config = dict(
    model='autoregressive pixel model',
    width=256,
    layers=7,
    init='torch_default',
    learning_rate=0.0016,
    max_steps=24500,
    final_lr_fraction=0.05,
    warmup_steps=1220,
    weight_decay=0.05,
)
Rows from block 4, named by matrix and row number. Rows with one number belong to one neuron. Each number is 50 + 10 x the weight over its row's rms, rounded and kept within 0 to 99. All counts start at 0. After the name is the row's rms in percent of the matrix's.
# gate: MLP gate (model.blocks.4.mlp.gate.weight, 512x256), inputs 0-127
# fc1: MLP up (model.blocks.4.mlp.fc1.weight, 512x256), inputs 0-127
# fc2: MLP down (model.blocks.4.mlp.fc2.weight, 256x512, transposed), outputs 0-127
gate.474 088:56 52 49 42 56 76 46 38 54 65 48 46 53 44 50 46 42 50 37 32 36 36 51 46 73 42 55 42 26 36 49 43 46 38 49 40 65 44 62 46 44 59 65 48 45 67 59 47 53 36 39 53 52 73 44 45 26 49 45 44 50 46 52 41 64 58 65 48 39 51 45 58 47 60 52 34 40 38 59 47 54 36 27 65 53 42 48 67 57 44 45 32 68 50 46 47 41 48 54 50 40 43 37 69 58 52 54 37 73 50 51 52 42 45 22 37 49 63 57 58 44 55 55 46 43 32 55 49
fc1.474 096:50 45 45 45 40 66 47 55 38 39 54 49 51 60 51 50 65 47 39 52 45 70 49 45 48 71 32 32 46 37 47 51 43 55 49 48 57 47 67 71 44 49 39 44 46 52 43 52 38 53 48 50 42 52 60 46 61 55 50 33 48 55 58 51 32 71 60 54 58 39 45 52 58 46 57 62 53 59 63 60 48 51 48 54 53 73 57 46 45 60 49 47 44 60 62 68 52 69 48 41 60 60 41 49 46 39 37 57 55 44 36 38 36 49 52 41 63 50 52 49 40 57 42 53 40 60 50 43
fc2.474 096:50 57 51 60 62 36 59 61 42 55 43 41 20 41 50 41 40 46 45 47 50 61 49 44 46 43 43 53 59 45 48 39 41 41 58 76 46 57 58 48 50 57 56 49 55 43 68 65 50 55 53 36 68 51 47 51 39 45 49 44 43 73 33 45 67 49 30 47 48 51 58 64 61 59 52 66 37 66 51 60 46 50 68 45 52 76 52 46 57 45 68 64 58 58 43 41 61 28 49 76 43 48 43 42 56 58 60 34 53 38 48 40 61 51 43 47 50 55 29 36 51 25 65 50 57 58 33 62
gate.475 102:54 57 40 53 58 50 58 61 66 62 54 59 66 48 45 33 58 48 37 38 72 55 61 57 55 42 34 34 45 39 48 60 55 48 33 59 59 33 43 63 65 49 35 46 32 57 48 46 52 33 53 48 48 38 39 57 43 26 63 73 51 37 63 47 56 53 38 42 51 54 50 59 49 67 53 50 56 52 68 56 46 51 40 42 56 39 33 51 68 65 70 65 56 43 56 55 46 59 46 57 47 45 30 41 41 51 54 28 55 60 44 52 45 29 38 56 54 39 71 56 56 45 48 33 52 41 46 46
fc1.475 091:53 37 55 44 50 49 33 57 49 53 50 21 52 50 48 58 76 47 45 65 34 49 51 46 36 56 37 53 30 42 24 55 49 59 47 47 69 73 67 42 50 37 41 41 55 51 56 52 43 45 60 63 48 49 46 44 51 56 43 53 77 55 38 56 39 65 56 86 25 48 37 52 47 48 52 49 52 47 58 47 67 43 43 43 52 53 44 57 32 46 55 52 49 53 44 50 54 60 47 56 49 56 44 51 56 72 61 40 52 47 44 56 51 50 53 57 36 57 36 47 25 59 49 61 37 34 61 66
fc2.475 101:40 45 65 57 63 43 45 45 51 45 18 49 49 47 49 55 57 54 60 47 59 43 39 68 28 73 39 47 58 40 71 48 47 49 54 38 52 56 54 71 34 44 32 39 48 61 49 59 48 45 49 63 70 73 37 45 57 51 45 49 51 43 51 38 65 46 38 44 54 58 64 50 55 49 63 45 44 46 46 56 48 62 48 61 56 47 45 69 44 49 51 51 38 45 44 49 48 44 51 60 53 50 34 46 43 29 46 60 46 51 58 43 66 70 30 53 61 51 35 52 48 49 58 59 52 49 33 61
gate.476 091:40 42 46 54 46 49 54 59 43 36 27 50 62 54 61 58 47 49 53 45 54 49 41 59 56 65 56 67 41 56 59 57 46 51 38 54 51 53 50 53 46 56 60 49 50 55 42 54 49 32 49 54 37 57 43 37 32 57 50 50 44 47 47 51 57 51 42 45 51 57 26 45 50 59 60 50 56 48 52 46 60 57 69 48 55 50 53 53 44 38 42 46 38 47 66 42 62 33 32 43 58 69 48 60 50 51 58 37 37 70 61 69 52 48 56 45 56 30 50 42 51 51 42 43 39 39 66 41
fc1.476 099:43 54 64 53 39 78 44 62 35 58 49 49 46 46 46 71 34 43 51 48 69 60 51 35 26 35 49 60 56 45 63 46 40 61 62 54 42 49 47 55 48 66 53 49 52 64 77 52 44 46 62 43 58 61 52 52 44 64 67 43 49 61 50 33 39 46 49 52 58 40 54 62 56 47 36 18 43 43 58 62 49 55 46 39 45 36 59 43 39 59 46 54 43 42 59 34 67 53 58 51 31 29 55 28 45 54 48 45 56 65 42 58 50 31 38 48 40 53 57 33 48 37 56 61 48 43 51 40
fc2.476 100:36 37 43 60 56 49 55 51 49 41 60 55 51 32 54 36 45 51 38 59 42 39 58 53 56 58 53 54 57 47 49 39 65 56 35 41 58 47 58 66 41 44 37 57 33 51 45 42 51 48 38 49 42 49 41 47 51 41 55 42 50 54 33 52 35 42 58 49 45 63 52 35 24 41 45 76 52 46 56 60 54 46 63 57 53 44 32 59 61 52 38 44 34 55 39 51 57 44 44 65 35 61 46 55 65 60 53 37 44 49 38 39 54 56 40 58 48 10 56 44 54 52 46 47 37 60 60 54
gate.477 105:54 48 55 59 36 49 41 39 51 31 42 57 51 40 50 45 53 56 54 70 51 59 63 45 28 33 45 35 55 43 65 44 53 46 29 38 46 44 55 50 53 50 60 54 52 55 68 45 60 58 27 52 51 55 54 47 72 37 54 42 48 31 42 48 47 42 52 44 46 53 64 42 41 29 31 57 58 39 37 63 46 40 40 74 43 52 69 57 59 47 48 44 65 48 39 70 41 65 60 45 55 63 35 66 48 57 58 62 62 57 47 32 49 42 51 54 62 55 43 62 59 62 58 73 46 58 51 45
fc1.477 109:51 52 47 45 52 59 64 37 46 48 63 39 68 55 32 67 56 55 78 40 56 41 49 57 64 39 68 54 38 44 51 43 25 45 50 47 38 50 75 32 46 41 45 56 32 47 53 67 36 36 46 56 40 50 48 33 42 71 48 55 68 56 43 70 40 39 40 50 63 64 28 47 50 50 48 55 33 64 40 48 64 57 55 61 55 64 63 47 50 42 46 37 48 53 58 47 42 57 62 45 47 52 47 47 46 59 49 39 53 47 41 59 60 45 48 47 36 47 67 33 67 48 36 55 48 45 51 51
fc2.477 107:43 61 48 51 50 45 43 42 47 59 61 59 50 44 69 44 54 52 40 43 60 50 40 51 49 69 54 50 40 51 65 55 40 49 52 53 52 51 44 63 46 14 31 47 40 52 34 32 46 49 64 58 37 42 51 50 46 58 61 45 56 47 45 43 52 51 54 52 57 48 24 64 56 39 51 37 51 60 45 51 59 48 55 44 46 48 35 60 54 58 40 38 57 58 54 32 42 45 55 32 77 52 56 59 53 44 46 49 54 51 49 50 47 42 54 40 35 42 40 78 53 47 64 52 51 60 62 60
gate.478 104:39 31 43 49 48 44 45 48 65 57 35 52 65 46 63 27 47 54 63 55 60 34 64 50 46 45 57 54 40 40 45 48 57 43 36 55 50 60 46 60 31 53 48 60 71 47 70 32 53 45 48 66 78 46 60 71 35 49 46 43 56 43 46 38 59 48 51 58 53 64 59 47 56 66 53 50 44 45 49 50 46 66 50 58 51 46 56 48 62 55 54 59 44 51 56 46 52 51 44 43 25 50 46 62 47 52 72 47 69 50 49 60 35 47 40 50 46 76 54 53 61 53 49 31 49 48 63 51
fc1.478 107:51 47 50 57 44 48 62 46 56 50 29 51 54 55 51 48 35 48 48 52 46 50 45 64 54 34 26 38 61 51 43 32 64 57 29 78 57 49 33 58 70 48 36 54 53 51 48 64 62 57 46 50 68 45 30 54 53 42 43 48 50 42 65 54 62 35 42 49 51 43 52 56 44 39 49 40 58 68 52 61 44 50 45 40 39 61 50 43 50 61 55 56 49 42 49 49 43 51 48 49 60 43 41 75 60 49 52 50 55 64 25 53 38 29 60 57 67 75 52 38 66 71 67 55 46 50 61 62
fc2.478 104:65 46 66 62 55 44 51 55 65 52 59 44 54 46 60 60 62 42 54 77 40 50 44 49 50 50 43 50 64 42 62 34 41 30 56 51 61 49 37 51 52 47 58 58 52 25 31 65 38 64 41 29 42 40 63 55 36 57 32 32 61 37 55 44 49 47 42 52 44 47 33 54 41 52 50 43 35 63 68 44 43 44 34 51 50 46 49 60 42 62 66 56 50 53 37 40 46 47 41 55 62 54 46 59 45 49 39 50 60 41 56 65 61 58 48 29 53 37 39 42 41 61 55 56 44 61 56 48
gate.479 089:41 44 50 64 50 29 43 46 21 42 57 47 53 51 43 62 65 55 39 39 28 47 49 52 41 38 52 36 51 57 49 51 44 41 59 47 18 56 63 41 47 42 55 52 56 63 55 56 32 25 54 57 43 36 49 52 47 35 54 49 53 62 61 62 39 26 57 54 63 50 61 64 59 56 31 40 52 41 44 67 49 38 62 50 65 57 42 51 58 69 50 53 63 49 62 49 44 48 56 52 56 29 48 60 43 58 46 54 65 54 53 68 50 59 30 43 58 44 59 51 45 56 58 58 42 57 52 55
fc1.479 093:57 56 40 60 48 35 57 58 47 66 48 52 47 44 49 52 62 53 39 64 40 59 39 57 32 45 46 48 55 45 16 59 58 53 32 58 44 48 40 34 46 62 43 57 55 44 35 57 44 64 47 46 51 31 44 35 50 44 39 54 49 38 45 45 33 45 65 52 59 39 39 48 49 53 60 73 60 43 61 21 49 54 47 50 53 61 62 36 44 52 52 56 51 33 49 38 46 47 51 61 56 59 46 44 58 57 48 53 63 58 62 63 69 44 66 43 48 58 50 62 53 46 51 41 48 42 51 47
fc2.479 095:51 55 44 39 39 62 25 46 52 34 61 42 68 40 57 38 35 62 47 53 61 55 69 32 76 69 46 50 55 60 54 29 25 58 46 58 76 47 38 54 46 42 42 26 48 38 53 41 62 54 59 52 40 67 55 58 49 47 57 43 69 52 51 52 68 49 48 60 44 61 57 42 61 45 51 37 31 50 30 49 52 60 56 50 46 50 54 41 41 33 46 60 31 34 57 42 48 45 55 60 33 61 47 56 48 48 47 51 43 56 46 42 48 42 35 54 41 54 52 58 50 35 65 62 50 79 52 42
gate.480 106:41 30 66 42 32 54 44 47 60 63 40 51 57 38 59 29 41 41 55 55 67 56 55 60 40 48 41 42 51 58 58 55 51 41 41 48 48 58 26 53 46 39 42 53 33 46 51 55 38 54 63 36 48 48 55 58 58 50 36 26 53 49 65 40 41 65 54 51 59 51 66 43 31 62 49 56 51 56 61 43 47 54 44 60 57 34 58 49 75 58 54 53 53 42 60 60 40 44 57 51 56 72 54 46 66 56 57 32 63 53 57 42 54 47 60 47 52 51 54 52 46 47 52 40 44 60 50 31
fc1.480 105:69 50 38 51 46 38 47 41 62 38 61 47 61 47 63 57 46 50 49 55 63 48 50 47 49 61 38 34 64 58 60 42 47 52 35 58 46 55 44 53 53 57 52 50 46 54 69 48 48 55 63 60 42 48 56 59 49 39 52 46 48 50 52 46 41 46 22 56 62 35 30 57 42 51 57 53 54 37 57 29 50 48 44 36 39 61 26 32 60 67 61 63 27 35 60 61 48 56 51 46 53 50 60 46 39 57 56 46 61 54 53 56 47 67 49 33 44 38 55 62 50 49 49 36 45 45 69 42
fc2.480 105:42 71 48 45 61 47 52 33 49 51 55 47 57 60 61 54 47 43 66 58 65 58 59 53 65 29 31 52 46 56 52 62 54 54 78 41 55 34 44 54 46 44 55 54 23 45 49 57 38 71 62 48 68 31 50 44 59 46 59 51 43 54 55 42 44 50 50 39 40 49 59 57 34 61 52 39 59 51 58 46 56 39 35 41 60 44 54 63 39 47 42 43 63 51 41 55 31 45 53 55 54 45 60 46 48 41 61 30 55 31 58 72 55 50 56 53 55 71 56 45 40 65 44 38 55 34 43 52
gate.481 103:45 53 53 43 44 52 58 61 36 35 49 54 63 40 52 50 52 43 61 25 42 56 56 37 68 37 56 63 59 56 62 56 62 49 43 58 34 62 43 58 30 60 50 75 40 72 48 44 59 46 42 46 45 38 64 47 46 60 56 59 43 30 42 44 47 49 39 30 53 50 56 58 36 66 43 32 54 45 43 62 47 35 48 51 62 46 42 44 36 48 54 44 35 50 57 47 41 59 41 37 51 50 54 48 51 45 66 42 47 54 50 53 48 32 52 63 46 53 25 38 49 48 42 54 50 49 48 46
fc1.481 105:31 56 53 60 55 62 49 59 43 43 57 43 49 52 43 54 67 49 41 52 54 44 46 28 33 47 58 38 43 67 44 66 36 50 68 37 52 58 51 41 63 53 43 36 44 56 67 30 48 45 59 53 42 58 37 45 36 54 52 41 47 56 42 52 61 45 59 58 35 48 56 46 54 54 58 55 51 49 37 44 56 28 40 38 38 38 71 57 34 51 50 42 24 50 41 46 53 45 57 30 71 69 61 53 46 60 43 42 44 66 56 52 75 57 56 54 61 35 43 45 59 42 51 38 61 46 51 40
fc2.481 102:59 64 57 55 47 53 59 46 54 50 38 59 32 50 40 56 60 49 40 70 59 45 46 57 54 56 52 48 47 31 36 56 57 57 53 51 50 51 61 55 54 45 55 41 41 68 52 50 28 34 55 48 30 51 49 56 62 52 33 56 45 49 50 37 56 73 72 55 48 46 48 53 37 42 55 45 57 62 48 49 42 39 50 61 66 44 42 36 48 35 72 72 52 42 32 52 44 63 36 59 34 38 47 53 56 52 54 35 30 63 54 54 49 71 58 51 44 46 48 47 80 69 47 41 72 46 25 47
gate.482 104:41 39 34 53 48 67 47 51 52 50 60 55 56 61 44 40 59 60 49 62 50 43 58 44 43 41 41 39 44 55 56 46 48 64 49 50 57 46 59 47 58 44 41 58 42 42 79 50 60 43 38 57 38 49 46 43 60 69 40 37 54 37 55 39 37 39 52 47 19 49 50 54 50 37 25 67 53 57 27 44 46 43 43 66 42 46 55 46 67 40 42 53 56 41 30 50 45 62 49 43 46 65 46 47 39 44 59 50 55 56 47 57 55 53 65 59 72 58 63 48 63 41 49 72 82 63 46 63
fc1.482 104:63 46 43 74 65 40 43 51 54 36 57 58 56 53 72 59 25 56 48 46 41 38 57 53 63 72 54 62 50 43 49 40 38 49 67 36 55 49 33 43 43 37 55 57 52 45 35 67 76 51 55 59 63 57 55 46 58 61 50 44 43 59 47 29 39 57 43 43 52 52 49 56 40 31 36 46 55 46 36 53 48 66 49 51 55 59 38 45 56 47 73 47 42 46 53 71 41 50 51 54 36 55 56 38 53 50 49 46 54 67 43 49 43 50 49 47 55 60 41 58 43 42 45 62 61 62 45 57
fc2.482 102:57 57 58 68 48 59 40 50 43 58 44 65 49 40 40 53 25 45 74 55 50 56 60 47 38 53 60 51 49 49 72 47 34 56 66 56 54 49 57 44 41 43 57 50 66 40 44 75 32 51 51 49 38 57 39 55 51 56 60 63 58 39 57 42 54 62 46 42 51 49 57 39 67 39 52 61 57 43 50 55 56 49 56 38 55 50 64 53 58 65 48 66 53 48 33 39 55 47 56 50 62 50 60 41 27 46 38 38 43 63 52 48 45 46 67 38 42 39 36 46 44 49 55 61 38 59 63 44
gate.483 090:60 49 42 56 49 51 40 33 46 55 41 56 59 56 49 45 48 84 51 46 59 65 66 43 49 49 34 46 60 38 57 31 36 59 34 50 67 34 57 63 56 48 50 35 48 43 63 46 49 47 35 62 50 39 52 50 45 52 59 57 75 47 61 63 31 53 45 66 51 44 56 42 48 47 61 28 55 30 54 51 35 45 32 49 50 34 30 59 50 37 45 53 52 80 46 62 40 44 40 60 48 57 45 44 52 46 51 61 41 47 54 51 60 48 54 59 45 51 49 56 69 55 41 62 54 45 40 49
fc1.483 088:49 55 56 56 49 47 39 51 32 41 43 27 43 48 45 33 50 31 61 55 49 52 38 50 48 38 46 40 57 49 54 49 41 59 46 37 65 62 59 75 67 43 66 40 62 35 52 59 28 58 70 55 70 73 35 44 51 50 49 61 47 68 33 53 51 53 49 60 59 60 56 44 61 39 57 40 38 27 55 43 67 48 54 59 43 45 55 61 45 49 43 38 56 43 47 40 67 63 60 52 42 37 57 45 52 42 55 48 60 50 56 48 54 40 43 55 45 31 47 56 65 54 49 52 40 39 39 46
fc2.483 092:49 42 51 33 53 67 60 58 63 46 57 51 52 40 47 56 61 53 59 52 55 67 39 47 66 74 54 49 45 40 55 49 63 52 55 68 48 39 59 53 44 30 56 35 49 30 44 37 60 62 54 41 52 53 56 65 52 56 58 30 39 73 43 28 70 61 57 62 51 47 52 55 52 63 57 62 64 58 25 56 50 52 58 56 34 41 57 46 21 55 61 45 56 47 63 54 50 45 47 40 37 55 25 69 46 52 62 49 33 45 56 55 59 59 36 52 44 60 34 60 46 47 47 46 49 46 50 61
gate.484 096:41 50 61 75 58 58 57 45 33 34 60 50 47 63 48 37 57 49 36 42 49 46 59 55 40 49 56 46 39 31 59 43 59 47 56 37 48 47 65 48 45 21 59 47 65 47 53 53 45 52 54 60 42 38 50 37 43 48 47 50 52 59 41 59 49 45 48 56 43 58 58 46 40 59 36 47 65 60 54 53 53 50 42 44 54 48 63 55 46 69 44 52 61 44 40 52 44 64 69 67 45 20 43 52 55 52 54 56 48 51 56 49 60 44 52 40 60 42 56 49 53 65 47 52 55 70 68 40
fc1.484 095:43 60 33 56 53 54 63 53 51 45 35 48 62 54 43 49 64 55 65 50 62 44 49 42 54 36 56 56 49 57 55 47 50 48 58 56 34 54 52 63 73 44 46 51 48 56 41 39 56 49 56 38 45 54 34 45 41 49 42 44 42 47 42 53 40 41 62 47 60 52 58 43 35 60 49 57 60 57 36 53 48 55 59 42 49 59 57 46 65 63 55 55 42 29 66 51 39 65 54 58 32 48 49 46 70 73 48 72 24 55 63 66 51 50 60 53 43 63 44 52 48 32 35 48 40 52 54 50
fc2.484 097:37 50 53 33 68 51 39 54 58 53 60 38 44 57 54 65 63 57 58 53 54 63 28 68 37 42 41 35 57 60 37 49 52 59 42 56 55 51 51 35 45 65 47 59 64 52 74 56 43 42 49 56 40 53 56 56 44 57 68 45 57 32 43 39 41 63 47 48 60 29 67 48 55 40 54 58 48 39 49 74 63 55 58 55 48 32 45 52 49 35 48 39 47 47 53 51 55 53 45 43 37 61 50 32 49 46 49 30 62 48 39 60 70 52 52 53 59 35 33 47 50 60 61 48 52 28 49 74
gate.485 101:46 50 44 43 51 54 30 39 62 57 37 54 33 60 47 58 46 50 35 27 55 45 54 60 59 54 54 57 55 42 39 52 59 41 43 58 64 58 50 61 40 57 44 66 49 40 50 34 40 37 45 29 36 54 52 42 47 39 54 50 56 32 31 46 46 58 70 43 46 64 42 42 52 64 35 54 41 74 57 44 60 43 50 52 45 57 47 47 49 37 57 58 51 41 46 53 33 41 33 58 59 63 40 47 40 40 73 49 44 50 51 62 52 64 71 23 66 43 57 47 60 56 46 52 51 49 51 45
fc1.485 111:35 43 52 45 44 26 46 48 67 56 68 41 53 31 49 29 52 33 56 47 71 44 50 60 49 42 58 58 43 42 51 60 58 53 59 30 45 73 43 57 50 51 50 50 55 46 57 51 55 50 41 63 52 56 58 50 69 43 31 57 49 54 37 47 52 42 64 55 42 52 58 62 44 17 42 35 48 51 56 39 55 51 68 63 51 61 48 48 41 50 52 59 58 37 46 44 55 53 49 64 49 39 57 49 52 47 60 70 69 64 61 43 48 58 33 45 44 64 40 31 49 66 53 54 53 61 35 36
fc2.485 110:44 60 34 35 61 47 28 60 45 40 39 63 47 52 40 54 54 68 60 53 38 78 49 49 36 46 46 26 45 40 61 45 58 47 41 35 62 43 47 44 35 34 48 30 31 37 49 63 48 69 38 38 56 52 42 53 44 50 45 41 45 57 59 45 44 39 65 43 71 31 53 45 57 53 54 54 59 64 58 59 45 59 61 60 48 50 38 48 54 53 45 60 63 31 52 39 50 55 57 55 59 50 40 40 54 63 31 42 42 65 46 69 50 47 46 54 38 54 59 43 53 63 63 51 39 34 40 50
gate.486 093:31 43 36 57 39 53 46 33 69 61 48 74 40 54 58 62 53 41 47 60 66 47 53 48 50 43 34 63 42 52 33 52 55 44 68 56 35 58 51 60 43 52 68 65 48 45 60 51 51 57 42 56 46 53 64 42 51 61 50 59 30 56 50 49 67 46 50 33 58 52 45 49 58 57 46 61 59 38 59 42 35 60 48 58 46 51 48 66 55 63 60 62 50 62 44 51 44 40 52 59 38 29 41 57 58 56 52 46 60 50 66 53 33 55 45 41 62 58 54 51 51 60 36 45 48 76 59 36
fc1.486 092:56 57 28 38 62 57 51 51 37 68 41 60 41 40 53 54 45 44 54 49 50 44 41 46 32 55 25 67 58 55 50 56 62 56 75 52 51 50 64 56 61 45 54 53 70 62 45 75 56 41 41 60 50 60 46 48 62 51 42 51 37 51 58 40 42 58 64 40 36 47 56 53 53 55 52 54 52 60 44 45 47 42 39 49 38 51 55 47 55 53 58 48 50 68 41 59 59 46 44 49 44 53 50 45 36 55 54 22 55 36 50 49 54 61 65 54 52 55 53 61 30 37 43 42 61 64 46 57
fc2.486 093:46 64 72 51 38 43 47 48 38 46 61 55 47 76 62 32 50 51 54 46 53 59 64 59 48 56 43 46 48 43 57 64 49 42 48 54 61 65 45 71 55 68 70 68 42 62 48 48 47 47 66 46 50 18 46 48 43 50 42 42 50 45 67 74 44 32 59 45 55 58 42 57 24 64 41 47 54 46 76 67 49 40 46 59 65 39 57 57 52 55 55 38 34 40 39 41 18 53 64 43 46 34 51 41 57 40 51 62 62 55 56 48 31 56 46 40 62 49 62 48 47 60 51 57 66 50 62 56
gate.487 102:45 54 64 44 41 56 28 49 41 36 39 67 64 48 43 65 49 48 32 56 49 48 49 48 24 51 37 55 49 69 63 37 50 35 49 65 37 66 56 45 33 40 27 57 52 47 51 42 55 29 49 42 48 33 40 46 60 51 36 63 53 52 53 43 43 50 50 52 39 45 42 36 39 66 48 56 53 55 52 52 40 33 50 44 55 42 62 48 63 38 41 66 49 43 74 45 51 33 53 61 56 59 58 48 58 33 54 68 37 55 54 58 62 43 61 61 43 48 41 34 44 52 49 67 52 50 44 61
fc1.487 100:57 46 63 31 45 34 43 43 53 54 55 42 57 50 67 42 54 52 53 67 36 51 45 43 44 49 35 42 52 53 54 45 49 49 40 44 59 44 48 52 52 62 57 56 67 50 74 44 60 59 66 58 45 57 51 65 58 43 48 46 49 45 57 34 48 44 55 41 47 64 43 50 56 49 42 51 70 80 65 50 56 44 45 53 50 66 42 58 45 45 49 42 58 42 52 50 39 47 64 55 66 64 44 48 48 61 41 62 48 49 52 32 59 48 51 44 51 61 54 50 57 39 61 43 42 63 38 67
fc2.487 100:34 43 58 36 56 54 42 51 49 43 42 50 66 46 34 64 65 62 42 60 32 51 47 53 48 47 49 40 48 56 41 59 51 55 64 57 32 51 61 57 41 34 42 74 51 64 53 36 46 32 68 43 61 42 62 49 53 43 48 41 52 42 47 46 47 49 36 52 54 46 50 54 56 60 51 63 62 50 33 51 43 41 49 55 59 47 46 25 45 59 39 74 45 47 69 70 66 61 45 66 44 52 49 58 42 51 44 34 47 50 50 65 45 30 54 43 48 55 50 49 37 47 47 58 57 56 57 54
gate.488 114:53 39 38 54 42 50 46 63 56 54 57 50 44 53 59 55 62 56 34 37 58 53 46 57 60 37 37 59 62 64 58 46 36 39 37 50 53 47 37 35 56 41 40 67 49 39 39 49 43 69 44 49 55 52 47 36 50 42 35 26 47 63 50 56 55 62 45 58 55 58 57 44 50 39 73 47 62 70 33 46 41 32 43 47 54 47 54 49 55 43 43 58 44 33 44 56 59 65 54 57 40 51 88 60 51 55 68 38 62 55 56 56 70 40 44 57 38 64 43 47 51 47 55 50 48 49 57 54
fc1.488 098:67 63 72 42 57 51 49 44 58 47 50 50 56 51 41 63 34 37 52 63 50 47 57 46 45 56 66 46 44 45 44 52 49 44 48 51 49 57 52 57 48 31 51 37 50 46 57 66 52 48 57 40 51 62 62 68 56 47 69 63 45 47 61 60 54 44 70 52 51 38 50 52 56 74 47 55 35 35 51 55 51 37 55 37 55 51 28 43 47 50 48 45 52 52 54 44 62 54 55 48 52 66 41 56 43 68 42 46 64 45 47 40 32 57 46 39 44 38 64 70 45 65 39 63 46 37 38 43
fc2.488 089:18 41 36 46 45 60 47 51 60 64 55 56 54 52 79 65 39 55 51 50 57 38 56 54 50 56 27 60 48 46 31 52 36 55 41 52 41 52 39 65 50 47 52 56 57 48 41 51 50 68 56 52 46 73 50 38 46 38 48 20 30 65 55 57 48 59 44 55 63 34 44 50 51 67 50 49 58 52 55 31 31 43 56 45 51 66 61 50 42 44 43 41 55 38 51 43 54 50 33 44 39 53 74 61 51 48 78 54 50 45 46 57 43 56 59 49 42 56 46 56 52 45 48 40 52 40 58 56
gate.489 107:39 53 72 52 42 29 41 51 55 49 44 43 39 46 45 54 37 49 70 61 57 56 49 41 56 33 51 46 47 43 52 58 43 40 52 69 46 48 34 49 45 47 31 51 56 46 51 54 34 49 47 39 46 46 54 60 60 32 59 49 60 38 53 52 42 42 56 46 46 51 60 45 17 58 39 60 55 50 52 55 56 52 48 53 52 44 56 43 69 32 67 34 58 56 47 50 33 29 73 46 65 46 45 67 50 56 55 67 40 33 36 37 39 54 49 35 56 59 55 59 40 58 51 44 57 71 45 39
fc1.489 103:51 60 46 54 48 50 32 66 56 59 33 45 57 54 43 56 29 45 28 37 53 42 44 56 47 45 40 64 62 64 51 55 60 61 49 56 51 58 61 51 29 41 39 40 60 62 47 65 48 56 49 51 39 39 55 60 59 59 40 39 58 67 42 57 50 40 58 62 44 59 61 47 53 47 55 50 53 19 65 43 59 62 59 38 50 53 58 57 55 56 61 49 36 53 66 38 47 48 24 49 61 71 48 38 30 68 51 42 36 47 55 73 40 39 42 45 48 50 34 40 42 53 53 27 46 48 55 47
fc2.489 103:46 72 52 64 46 57 33 53 58 44 58 50 35 44 46 62 54 50 68 62 38 69 43 50 47 60 60 49 43 55 42 29 48 62 43 48 59 53 40 48 40 39 50 54 34 57 46 47 43 43 49 58 51 52 62 46 60 50 51 38 49 35 59 53 45 63 44 49 67 51 47 54 35 53 54 45 64 69 58 43 43 44 57 59 58 34 63 69 46 57 55 39 45 61 50 55 38 59 62 59 52 42 52 73 44 42 48 45 50 52 42 38 67 30 41 49 58 42 59 64 40 29 43 36 54 66 43 58
gate.490 092:51 48 44 71 55 48 61 48 60 58 66 49 43 33 44 56 55 56 49 31 40 58 46 42 51 39 43 65 49 52 57 49 62 40 51 39 43 45 44 51 65 40 40 43 44 34 36 33 39 39 49 48 50 31 42 43 48 60 39 48 47 54 63 54 36 39 65 52 47 44 50 48 48 45 56 30 63 42 59 45 57 34 32 62 33 53 54 36 62 55 47 36 56 61 50 55 39 46 72 34 50 48 42 73 54 69 43 52 71 63 41 54 59 50 47 31 58 47 64 35 41 56 58 32 45 59 56 44
fc1.490 093:67 46 49 72 48 42 73 64 29 45 55 48 63 48 46 73 44 48 45 66 42 53 42 37 48 31 62 23 52 51 28 42 63 51 52 55 45 62 58 27 62 39 57 55 46 56 71 59 60 54 50 48 52 35 50 40 61 43 49 61 53 62 53 58 38 66 40 53 48 41 55 56 59 56 49 56 33 64 53 52 45 50 47 49 54 43 59 54 38 62 46 53 55 54 49 49 28 56 37 37 63 53 50 46 48 37 50 57 57 56 59 66 68 43 42 45 51 44 55 50 60 62 58 50 48 53 64 62
fc2.490 097:30 57 61 40 52 36 55 35 56 52 54 50 51 53 66 38 59 45 52 44 47 46 58 53 52 51 62 43 51 36 41 44 49 63 45 29 58 47 57 45 54 63 37 37 43 38 46 68 52 61 56 60 53 58 62 65 45 40 68 49 58 48 52 40 49 48 48 50 63 59 50 34 48 49 44 63 35 53 43 61 38 55 54 27 59 21 49 64 39 33 45 50 52 32 29 51 48 47 35 50 62 64 38 51 37 50 39 42 57 47 35 39 48 44 47 56 40 63 39 43 51 41 43 39 53 73 44 59
gate.491 099:60 61 54 48 49 61 47 48 58 45 60 60 66 61 42 58 65 60 46 70 29 50 38 50 41 53 48 50 51 52 63 48 45 39 56 41 60 46 54 55 57 45 79 49 46 44 70 43 55 49 46 51 39 53 37 57 55 60 37 59 44 56 46 55 68 40 37 47 36 32 68 54 56 49 38 47 48 47 44 52 51 48 56 42 47 64 42 64 53 56 61 62 42 60 44 63 56 66 51 43 43 52 53 53 41 50 48 49 66 55 42 67 50 30 46 51 68 49 44 56 52 72 57 43 56 54 44 45
fc1.491 101:62 56 47 54 41 49 49 46 53 66 70 47 55 54 48 63 42 48 67 42 57 64 55 50 64 38 62 42 53 31 54 54 33 53 27 51 50 48 32 44 55 37 33 54 30 48 50 46 32 41 46 52 55 46 35 43 53 36 67 52 55 40 61 44 45 53 55 48 62 66 64 63 50 53 47 63 31 53 40 50 56 47 57 72 54 49 55 51 59 59 54 37 60 46 58 55 41 54 41 49 42 55 54 58 36 67 56 37 58 33 59 61 52 38 50 45 56 50 42 45 39 51 36 49 52 44 46 60
fc2.491 103:46 54 62 46 51 53 48 35 36 65 43 44 45 54 59 44 43 55 53 65 58 47 54 41 46 60 35 60 50 67 58 49 55 65 64 36 32 53 57 61 54 69 65 48 56 52 39 73 70 64 46 37 55 36 60 35 53 68 43 41 52 56 35 41 60 34 30 45 56 48 46 47 51 59 38 58 60 28 41 43 47 52 59 44 55 68 38 65 63 56 57 49 58 39 61 45 49 56 37 55 58 66 60 45 65 65 57 48 30 44 66 64 53 35 40 60 46 49 50 42 46 55 63 46 49 46 50 53